{"orthogonalizer": "newton_schulz_5", "adamw_lr_other_params": 0.0011, "adamw_weight_decay_other_params": 0.05}
Rows from block 7 of the text decoder of a small audio captioner, named by matrix and row number. Rows with one number belong to one neuron. Each number is 128 + 24 x the weight over its row's rms, rounded and kept within 0 to 255. All counts start at 0. Numbers have three digits each.
Before each neuron's rows are labels from the 100 texts, of 14976, where the neuron reaches its highest value: "tokens" is the input token at the peak. Only what is clearly more common there than usual is listed. The data: struck, bounced, scraped and rolled objects made by modal synthesis.
# fc1: MLP up (decoder.blocks.7.mlp.fc1.weight, 1280x320), inputs 0-159
# fc2: MLP down (decoder.blocks.7.mlp.fc2.weight, 320x1280, transposed), outputs 0-159

tokens: "o"; "u"
fc1.174:099110092166114165150153142115104157067161143111151163138099137139163123135105154137149099118127099135098151126123129143132076139139120111104140129146149139110146151123095099177137113150087142136096091103105128174126162143114097118137105110119140172092130147137109150145151115141095097133080105146113151173127150121111104138135118130176108197107140147158117128117122093114146143121135171129138143156074118147141117107131125131161121139099140104129156175196122124122125153110144071
fc2.174:102148154107108136125165130110129168166139125124102119115134080144125145146094155056126164085127129065112139122141122091121140139158138138115109100156109135142128107147149119135124146138204113118123140148143102162105107090099157123097125115117157117117142131115157122162117126122167178112121145128139100118153124107135135114076147141116140098104098145169101125164125097150133093109090098123081116108159085101089134148097145160089136103194125093123107078095157118147139108161122176

tokens: "t"; "g"; "m"
fc1.234:102112114164167180164105141183143115130167122145111106162115092069147155141106118143123117140132148122126146146107120116151157167133136128112131113138146107126107176120133122122099153110119112159124147111098131122124140121112124137130067149161161066065126136116137129131118097131116158126117131134121119111103155147108101102165116114091121083090105092155146151132045134135130125161150082107111147119104160139097108126145128154131120159128189145118127116147108106161156124155107151
fc2.234:164121153116122129112159115123094103130112151119121129121158140136132127103153135157184142111112128150097097111122117140081138108104156141180134089127092109154130096168115175130134091144179124150141142153116138167129112126179128134134179082111096144144132150152093123150113128176200096106123123101099116133131109127145179141125136095153133131140128110103111096124178129152125128133117146134171157123156130117126153109126091138132174136116126115134135143143102139083131104124168161

tokens: "o"
fc1.155:136138138181165129100099148109106162087144137120100136139126151076127117106133075087115121116152106155142126155132115145163181140094123100111161099156141141125174114150134113106176109140124106144144135127128103150089126155157136102120119134139162093133131150146111130134106080098123073127134142178083128174111104133117176120104128117123124117116128118120187117108126150108100114145097122111185157160104157105121119127144144118121123094141137118127144201078118128127121135093150095
fc2.155:093102146111164169139145157146142140112174166108139071115147144182155129127106154091126100129150137174128122116141126154151093129122141165158124135124106105114101094124084150121117143099148170132120111147132152176120109081112161123147149112155166106104112121137141131162150169110144133154119124074182129156124118152086165077160147129151082165156091117146127090122133111146121150105132140140079108142114154140131142098116147158114176116131140156137113107094124098119115105124127174

tokens: "o"
fc1.762:097171132073103093160155140108113179130128146101132085098105146116105130109117148139106119113187112103115107103130139163140134084111104091128128139127143136131142092192094148092117104173100124101120118136135150137101151107101092106110152128133082136115141140112129108148156120107111112151069125137169107164100107124171114138140146121120123108160111168138125150104112122140134162124125125103118114121138126120130081176173134178163196138161135104129136200092172166132153114108104100
fc2.762:087090139139139109080105116118144092111155144187126143138107112112163139166135107159133133137095144103162149142091146169101117167146156143142113092093078087113152122076147091141151121101143095135107171125134111091135115124132171174123093172122187150120131111125128098171145163152160119135166126128092118120121148127136119105121131137101133132129156104110159150175135128140110139093100105111133131146132160098137139090131131122143098155143177092113083085162142109157106127159118137

tokens: "o"
fc1.693:138147109182129118136145127124136120121115136121138111164072128159160127145122123085136136087149095159084198103114110192124105133116097152135171120153116174128131092137152136143078124133119115124072107116111155104088124150105090185137135158162102128124145111185145167121106164103119120141126124127138100122067129137109124120103116116169114149150075096130126121116117148115133180146149148124134160087135091109171157154125117178137141153095131179166147120131144129153123137121112113
fc2.693:142127167096128139114176117107113144134106097092104102118123160102103117109141105131121104182135131115146117145124153107108140161153146074168092111109159142131101101123142126159159173154107103156123164064136137081108121167134141101117111108136153193115131131139078148109084150136126140110125155133132107143108137099120150125108146142099114175125146141157103153115122143118134105159116114141095117148142128102135135137129113118144129138131156129154107100129155076096151116115135137

tokens: "s"
fc1.462:101121139168093149108131116115131130118124106131104189155118162146158112115084140119151113142118102146113143117116119130139120096108119183169114133147154113142134112128093140115097119176106108119126080138157117105144163116166100121112021132130124118148134105137175134148121094110170144158129161123157183101158149109098188123120105113131126136067096136134159106093096114147124109118128151164134176100128153183099127084176161145138043121127142139145146121124143127133141097137102135
fc2.462:139156120114178116131116114145099144122176140149118096108134134147099127148152112150092136138136152089122131117123168137120157131116115097114115125133112132123111118130160121143164114097176062156152140148143083133119077117127103118135205109132102128162134129088062116117071145150076102121128121144103071164137113177178105108139107123134122128192162127164141142162156132135105157160135106087105158166122120106183148168080107120089179104099147120121103152137117121145100153113142075

tokens: "t"
fc1.652:103134150156128108106123165089123160163124090136115134145151109133149123116120133116134132115099131084115122123134140192097172087127147093145192127119137135113152126132091132074165108135121138164134086106155121147188116123108112106161121117131117084127133116137083116121118139096143094095162142122114176109127130101159127121101150161124156153144161108160117113129130100137176134085152161130144168121095128102106135133146130103118175131097149148155099103089117165171124127112090129
fc2.652:143136087116119150151145077107117129134106139138124118141102152097115163152091141146141100160177103134145096116133103118096126127117122171094133153109122166116097142134156128157091130162121109125124122132104161140096129136154157146118138128120103194158154141135133124117128109131132135155089128139181133120095143130110121138135116125130063105121123136106157107134154133122087115151130083146141093096166171129129137080097111139155044148147111119138178140092139140086134153107147122

tokens: "s"
fc1.757:108149099138140129119105171140124110138112098149098137102094103137097157125124159099152133152138138118138153077111133119145084129128117143085102120144144083107150127131106073130139117152126118140133088162159110105124116138164170128115162154136120135147169127143094174088169076142129140129117149073125121160115128092136101122106123134108125135162137157138124136117157103126136111135121142117141119139121115141138125117092156162122085155101122122109147088132124058106150156136163161
fc2.757:140112120121100146146204128111123124156147098108120114154175137131166111098129114152127165131107131149151131147103086158139135100151136121126116176096112151137109111152162152092153108122167141162136169134158117105148171091094082123114073106119106100093128115124172130124098156120140092130098117116173168102135108148152137119140111112144137134109073144124119107109112144138114147118132130141096179149116123122123115117160112103133179112166107139153127117133114148119118132129090100

tokens: " "
fc1.48:130155169087117151137131158144127139142096154137104107162121134092101152150133130102176127098078096110139156149130145132111169117135149183100162164121132144111120154142112122119111141090141096144135114101142156154084098130114184130155153160118118144149105148154139115156080176128133146130120117154127080178151095122123116156147102126143121129102136152115122108135122154154103148166146144123053135112136137117158113174129105123126127119168164138123125105111155104150115091119158112
fc2.48:121118129127169140127126162121118128086151133088143137138113150187112128102100106126174129083127136118150138152088134147117091153155166154144108139086163078155123125137141130117131097164143125150097139062097136114178127098111124137138115109131109142153122153153107091116127119115074102137135159155092122114136141124157122078109145104103122136123122097122133123104080109123080131123127122094190120132143121162114089148148095106126154158106102114135147147130119142146140142116111146

tokens: "s"
fc1.625:143081137138120100113140094114115108148105154122082120106114125105104168129142119132174139123113177130141113162126152132124160158063137127165124159112176111139186115120120133141136100133102112167104132122093110077123192163129133112065132141111081142119117131136138142118081111117085118137113159072174115134115138146144100104162104141102070143114080132137134132119124165108146149178146130107092155148136098098159121126131113145119142108170117120082128130132114124121130151131115118
fc2.625:112128126109100155145154124151097119169148111196133131134118154088135098084104161149099137107159108103156127125134123125118095130101085088113141117155102071072128169123148133112095110148159154151144128128153135178117120138081079172136140136144165137151085103144111145096108122192139110179153140162127132110145126169158116123135101162102122142114125157126152132126186140152124138124156150132118113178146108114157126123112111090116093100134122175116136126133099106087149178165149146

tokens: "s"
fc1.86:102113104106123119123155152109111108110085156141108174137098152137152166077092128123137153117130158106159147164125125130111104148137096108124114160098141138119128144141127103121131112140107141144111154073118098167131169173146130098104162183119092114126099120137119180114087121146114118183160138170163140135088131119142135109117150125105103118102105081130124128148112157107173098129148133134107141152074156147085162135128103103135151149135109123103116135149128112141095137174144162
fc2.86:103146157175175138168108120124119139100109136153148136102161110098165123139151119150164097131120106088082103094101104162135149109106111137132147140133132110119143151121107133137133106103155085094171105176115161169131151108142107173138122124099154135155087136137133135140148117141169120109114141135151132085156121090134101114107104110113140148140132128135135159117208078170126133184164149149129122150103112081162109094113114151164109130147126113145143081122094137110115160100109118

tokens: "t"
fc1.510:176145102154144135135136122132149122163112103143102110091103111078147085159107143124143116145153116148150079141127114141128114132158139111110117125141120140137078141147110110156093124100092143176132136080137160148148145160102128109089169108090121166169142112146142166115141132139157164105139113123121158130118131115150116113121112111107094131130124130133135104124150153140196157066105184130125121130157113125121139079121119115093110135128155149127193153171159104121104136113104075
fc2.510:162153108125094099101170135128124100161155139144145092144101127113159126097140155132122148095102086127135120134123122136147111107162106108170055131107131152111144143120094174173101105154120118146156075137167097120143118175157137121117119145084115159122112126079125123160153128119114145185112108147143126144074110163092126169171157100116128089102100122100140133115106130070157126105168124113167159123134138111147137147098143146133158106132116129110139099108105125138095161126142109

tokens: "o"
fc1.681:060094145151095121158156125124091101089125125102170115112128137112125124069128127149116118168139117127104108130139137152123144109123099104116124170131130084159102123159143133117169138161119104159148113121110137096162111118103082149096130098123100124109155142155098125136155114070104093179119092133139132130054154103151102121100151143122105115064110166137141128138083167132131145147135111151097144150113119134111147128180108131089114145140097171123139125116174125126102164139133138
fc2.681:139142109109167099099130150119154121147125137118096131144133099162104115159143131121133148118139148149157108129157142110135138140144139153145134072114131154141155108112128121109097120102138141129116133158136137128100132088166173133167115155127129125111137146115148168115099145153147164116146122153116092127193129153100157114115136116125118134149164126144109120140133072121156105095118115098173113123132116101142108126135136148173125115087141077138126110166070130124166131129102117

tokens: " "; "e"; "m"
fc1.388:111152116129131140118180097141127129136115119105125139152130117160142089111124130131100081086134106121106113072133137127151120130135128107129169119101129125135144145145129136135186153161138155146149086135134116157111125103093151167139177153115103126080159136142097136125118132119122133134147126123125133105099104153123114144148131098117140138119153089163113111091097112152137144131120154128168131096186125108139196136149133139117098127103118084126102121102115101057104154130129113
fc2.388:112135161111097122127082140124119125148146104108102144081113134113177107152126124137128170131134145147114100168134123120120165103138127104114099119112122146120150105129177107120115144082132123122135114105129147111188144138114152144109102112146119109146083137126129120131158148113093151164145114111149132161146155117150147089134133151146131167129056104088135113158144121147140134113149155122123140162095149134157084138136122151141135140105152157178123144132146131154137123116153153

tokens: " "
fc1.661:149143172169115145120103150143119162110124149093118122109140110154126143131122142118149155131166135128156152122128113098123127118182115154141130128115116169103090132135144139159118164127124121155092096137140163099120118128127123141165125128154109134091145112112153074137174149186095168137130144144113090111126140133107133118110172104086134162147147079160087109146104169103176154125130111099116161143119138138124095170098116129110132135169101128137096108110133104107095146083118096
fc2.661:121150061098120125146168157115097173115121124130151159155119119112089112105099099173109093139122106126108102127136097112117102168119145104103153076127101146139154149151123133104120145121154113162143143130107103148166161133141130096071157142151159147107060130142124141146089090121125063117126162083138145121094131142182097131122086159163166123104122140107157146115135146132076139129133150154143153125152137114126123070144122118131157147109171106112153120124120121152155137150127102

tokens: "o"
fc1.13:111108122167121115100143146134132098128120145124102147119091147125115132137119142118123121162080131131110158144123126190129125143150128137155116140119071152118142070138128152163159144114129105135141111099121146169149109138129097093128138161119094142155132078126126131119096127149157171094094134112137133109118134136081091152155152110147123132115157125106137186153129195085140140153107118113149134117115106112116147100103126137146112152126155142141153149125166119115151150132103134
fc2.13:121156126136150075138157096087107148124078126140108141136179144112107109119122151155091139130146112137119095124145138108087102139127154108141144109103139133146141132163147099117123128131136142124113118143124115088142110147162142163110173108135148138151114121119127076128131132166145107162151112124134126186132144127170143119113110135134089127117079131166111065135120095132131143116116159164127112163139153154125137135149156132117127119160116115137106118134099122149146117193137132

tokens: "t"
fc1.469:113092121105071120135107142113124116180134141130136105152140082118119126152153141146114129129127146107116152157090170153169103086102130120118099137109135104138129111091147115130115158131116133145124144100096112147153143062101126102093133123130141127121169100138156155107114103150146146129126148133132112151122130147126140124131162100086129159090104123122108093117144093104169112092112141146088126144113169080104135119107175120101179135104130097134133146117127095135121131133128129
fc2.469:142130075107100082136138134134113168130115097144124132152122142115103103145158110094165150186137090113114123115139069127133150135145063120108097134175133119139122168147088134154127095140153133136192147131163117122167106161115111132100138143127109158138146134114120090147129136163118106074124140096137141110176114123106083170163145162085172115079157128112102158177104148123140173082133120098160111135118131168166149150155117126121091093090158109110158125105147121102104115084089142

tokens: "t"
fc1.267:133156137127138121145118119142134113072138134133068083106135137110137120131130173103125108128112146093144108132126123100104130158088105108160103112102138156140181145079119106112140165140120138179183115091094098118131117125178103136142148133098167186122120106146108150110109122160156115145159137146151138126137125157107116129129141189182131144113177105141106117145164129120158124096128127146138168115080104111119085138092110148137150089152093159147146154098102108102125130150170069
fc2.267:178154140103121126134113114137145183106153131133159142159110110137162132116199140158137140101117138155142105154160119139140129087142160104068147112109121124132125081152110106100132103134109148120087146097133135149120093094147140123110125118170098125135114101135161122127109150144188107135086155154127096122135176113142131127136123145113107140145089129061139084114125149129146127143122108092131133125153127149114160126126130091101124138053151142158150111134110142178112128087128137